A small sound classifier, trained from scratch: 11.5M parameters, layers 14.
Rows from block 10, named by matrix and row number. Rows with one number belong to one neuron. Each number is 128 + 24 x the weight over its row's rms, rounded and kept within 0 to 255. All counts start at 0. Numbers have three digits each. After the name is the row's rms in percent of the matrix's.
# gate: MLP gate (model.blocks.10.mlp.gate.weight, 768x192), inputs 0-191
# fc1: MLP up (model.blocks.10.mlp.fc1.weight, 768x192), inputs 0-191
# fc2: MLP down (model.blocks.10.mlp.fc2.weight, 192x768, transposed), outputs 0-191
gate.20 094:149112077105146145134193099097137123140131074156115134143117121137132146132167105115105122164159116102112092136124155112146142110097108145146109132093130160158115109123115097073160141099121143188141136154157137125097102110140124104176098086145129138134145117108130122133160142152144104116181156155114157131151180122134127077130152144141101116129112118128160136096127094136110143100124127123091098105161092108183147140101135114141149152149119119060097107144136121139143109114093129145073133149115178111121111106139123127107114117200128142144131125169134131122135103113130115157
fc1.20 086:123115120142096090111131145140100113116109157123149144153130125130091161149160128155147112115147098088147107160125131118111154129111153144125079104121119136077100145051111145166176173120117121164143128121069122094126110107063141128184146115159129130183081110135127121172145156135131163156144113082170135133125119131099132130124113144085087115139093177116121135140134121129102089106123126134148108146075132127163114120169139126122128140154069143133124147132144145156146128126120151145152101169139121142126104145147162153097131118080143139120120138104136135141162147145143141118
fc2.20 087:121147114139145131142129153130077102132093108121146121128122145121164121123163091147122133179157141106103143175117105110096136113115124144160097142130148145134135112157133110109079114074115143131124125168196101091123142109165151162106157091115150114134133132109107155109144131151140159123136156102141105131112146129152160129120163137183121115103095140120138118109149092092093171090128112152100121109154078062162106116113116151095151115175139132132108082154088108153115125099137139078125129133121168151095123132142154141152098158137113136172135118139120131161105093120164122140
gate.21 097:167106096117102144171126122158147121137117122125121154147100085143147120152140124084131141176143176165123124153188100099108125137115105116123128165121094159099170147158108096116110079125131149131166136111137138103125134098167100146074085166148093119145134144122131125137149165113124142103116148118162123137151141107111135083170145113115137103134140117112144125114156104115140136110093140101089106151184122138148102113115070117170130118138114170142094134106120082144144143103114123152121187170146134122101154122114118129114087157155112115124112126193085133133135116137123114133
fc1.21 090:137123093083096139070124091159130150072133150146096119070155144089133092142088129124132148133114141155129121145122112156166145152142113081127140131163093179128136119146073154133123071120133117138167129127121149109138116113138126133094145131127078105136109102135158144134090144124135139138119133123148110151169118123145156133128159123082132098152126089144111130154116126102173128129123187145144123181120154145149087117138062153152161162098125115154140140165128149161123140118127133140189112169113127129105142162100124145124134130133124081107114110128126118128104146083131132128
fc2.21 091:137075168165110131136113124157087110153127159139125150144128156107101112111134120135142108116156153127118144115119100165086111134177100120100118133121162113093097128155161114142098113108074090088129105145155166135102136150099143175146141152178133090160120125102140126117133114120162155158102159054169131076131082135113116109091160100135168159142139152123067135103130130134118139118147168098063132104092145135122127089150139157108134155132150109138113112159132148140102122127136127113145133129150140123145145162131112146126143138146128154142117126123115118127113144088147077107
gate.22 103:126190150128149135139129113168110117117124111112121119153144090152157111080129126116151160129153134137126120153131138081127119139108107180123147129101145108145144160143119043077143095106120143134114164136175170100090135117140117132113100146128105182117151126115117126116155137102136135097102150130107144143153164116158145098130107119135112075091118102128164133108133141143126175099101136109116127116163093129098106144115122107178114106126146109132130122134104080117116137097110150116104189107131131139102132097137130122100113120202117112117150149205119142146130138124135120157
fc1.22 069:126079124111082116111121070141100172122140131124119154133115117124088141172142127154103105168137171093105128099117128148126171131147125105131156075160104178124165102103090159122101130163151095151151120113107141136120119123124136168104110137135130110144119151121149117110102142152131132163120146091116083120133147140116154126134150121116121150179137151124109142171101107102146114136132150139111163102143105082154093130149086171091132152099167110095118135115185146160120143121121119166105058164140163104089134121107131126115114164123106144116086127145123120119134110109099142149
fc2.22 069:118093129149148095121163138123140143121121136164136107117086129123085132187146074138158129124108179160118094114146126134136177103184131103120125141138152130100158167110143120153131116130148101107095140151101098158185126121121124128141142115138152127120141136175116110121094126101172097146106117140105130113130104099131059177145107117141146157143125143137125093078145092098128095187139103138114095110117134127102125099136116148149117141145123141166168180073107102109129122108150098147141107097147153133118132157140143101121149108145106150167117097136155086138119098139123115111
gate.23 101:123129145121101160126175120143137118138130118147094143145129152078089129084186120107093148132194165123131100127169123080079181099074138106111105147122141120112125089131168100128160134114111116119153132162110136109086088083101152106129123145162115116168112108126113147140131145155114116090186078147128151131124128112156162127112183141123138126170144142117129150122106099136097110124122104129140091139136099151201104124135137122142111120172125137108120132124129105126125144123108110114138128154142165122160142108137172139075099155143122125116126157123120141150119128112133153156
fc1.23 110:102132168179158133147107151140124134124148110134173148129100101142123140119108103179122122114081170166129141095139081152106164143144130115150090182088125129140146141135126143145141118149143098121093123109139124149164110203124176118119143098111109130090121123147116093137119111121106110076188120099139128110145117113145112132127130100127173134116122101098091124147132156114096154114121075105137136122134123135093137118145165160133096139085139121126154106080088123105114161161111109109132147110113124152132144099095097156155109095116175169150141110123101124144148090136118148137
fc2.23 110:135118140106093127056129101147171111159126115139127134155100141136116130134150131089130133150176090124140102147161133068108141139104120107113100114139112163114103106102136132135091132125139104154105102163123096101121084093126105124160114135150111132163155116148157110181130143173110103141134122139152129148138168093112140130092112175118144129165117137141156153161101135096162059144123136135152099113132143169157147150120159124109140158162126156082078152172129130089147108143141095155097099139146147120144120114146121107082109135116125132081153137103117144132145141115129168150
gate.24 092:147115141114104132127122114114133138097151136112152089093123128098097122175121157134125156130110151116157142144123104151144134150106139099144131138164164140123083107126103144146173150136119135156119143112112121134126137122126142095131120107109124156111103103143155181215143134170137158148133119153133110154093152159111153113120153151106145092161159137095120137165111128135128146154134156152154170120088152095115134151154119148106095087143136151115092161112101164144063096121131086158101114134105112087131128101084069127123088082138147125091097138147142104123133108096103102122
fc1.24 105:107114122120105135111133123127144118127123109102133122128128143118145155099104123155141159111139122074143126146142122126121141134118160137131106132166188123146106114119106145120152143115122129195114163128127139129119110097137144125153129100082141155155128109105121149191142121159097137130138126149112100172091158148166136112138177123120114133136120157101139167153080131112129149130107106125153148042112129132125091142185116128095135113160133086130135168149087158145083083097130146122127088134117129098157151072117146127114089090157113144128134169142115145103107097122128088185
fc2.24 106:159150144125162125142137140128139131144105133146124116134123133151153128143145142121104101136128115176106122089133141107119069139148110130119186143089084143116194139137143081126105101127125141090145102118145131132140137163145109159122126128161123086119146141130094109050105156085147106127123125127129141100145101110132104140130114125153137146099115123141112107083188128140128130061126146109089113181143107126140138115099134130160130150110137144127132079130142115138179175158109113108138172149144128151090114189130128125143164185116138139163133096109140114152135158151148151096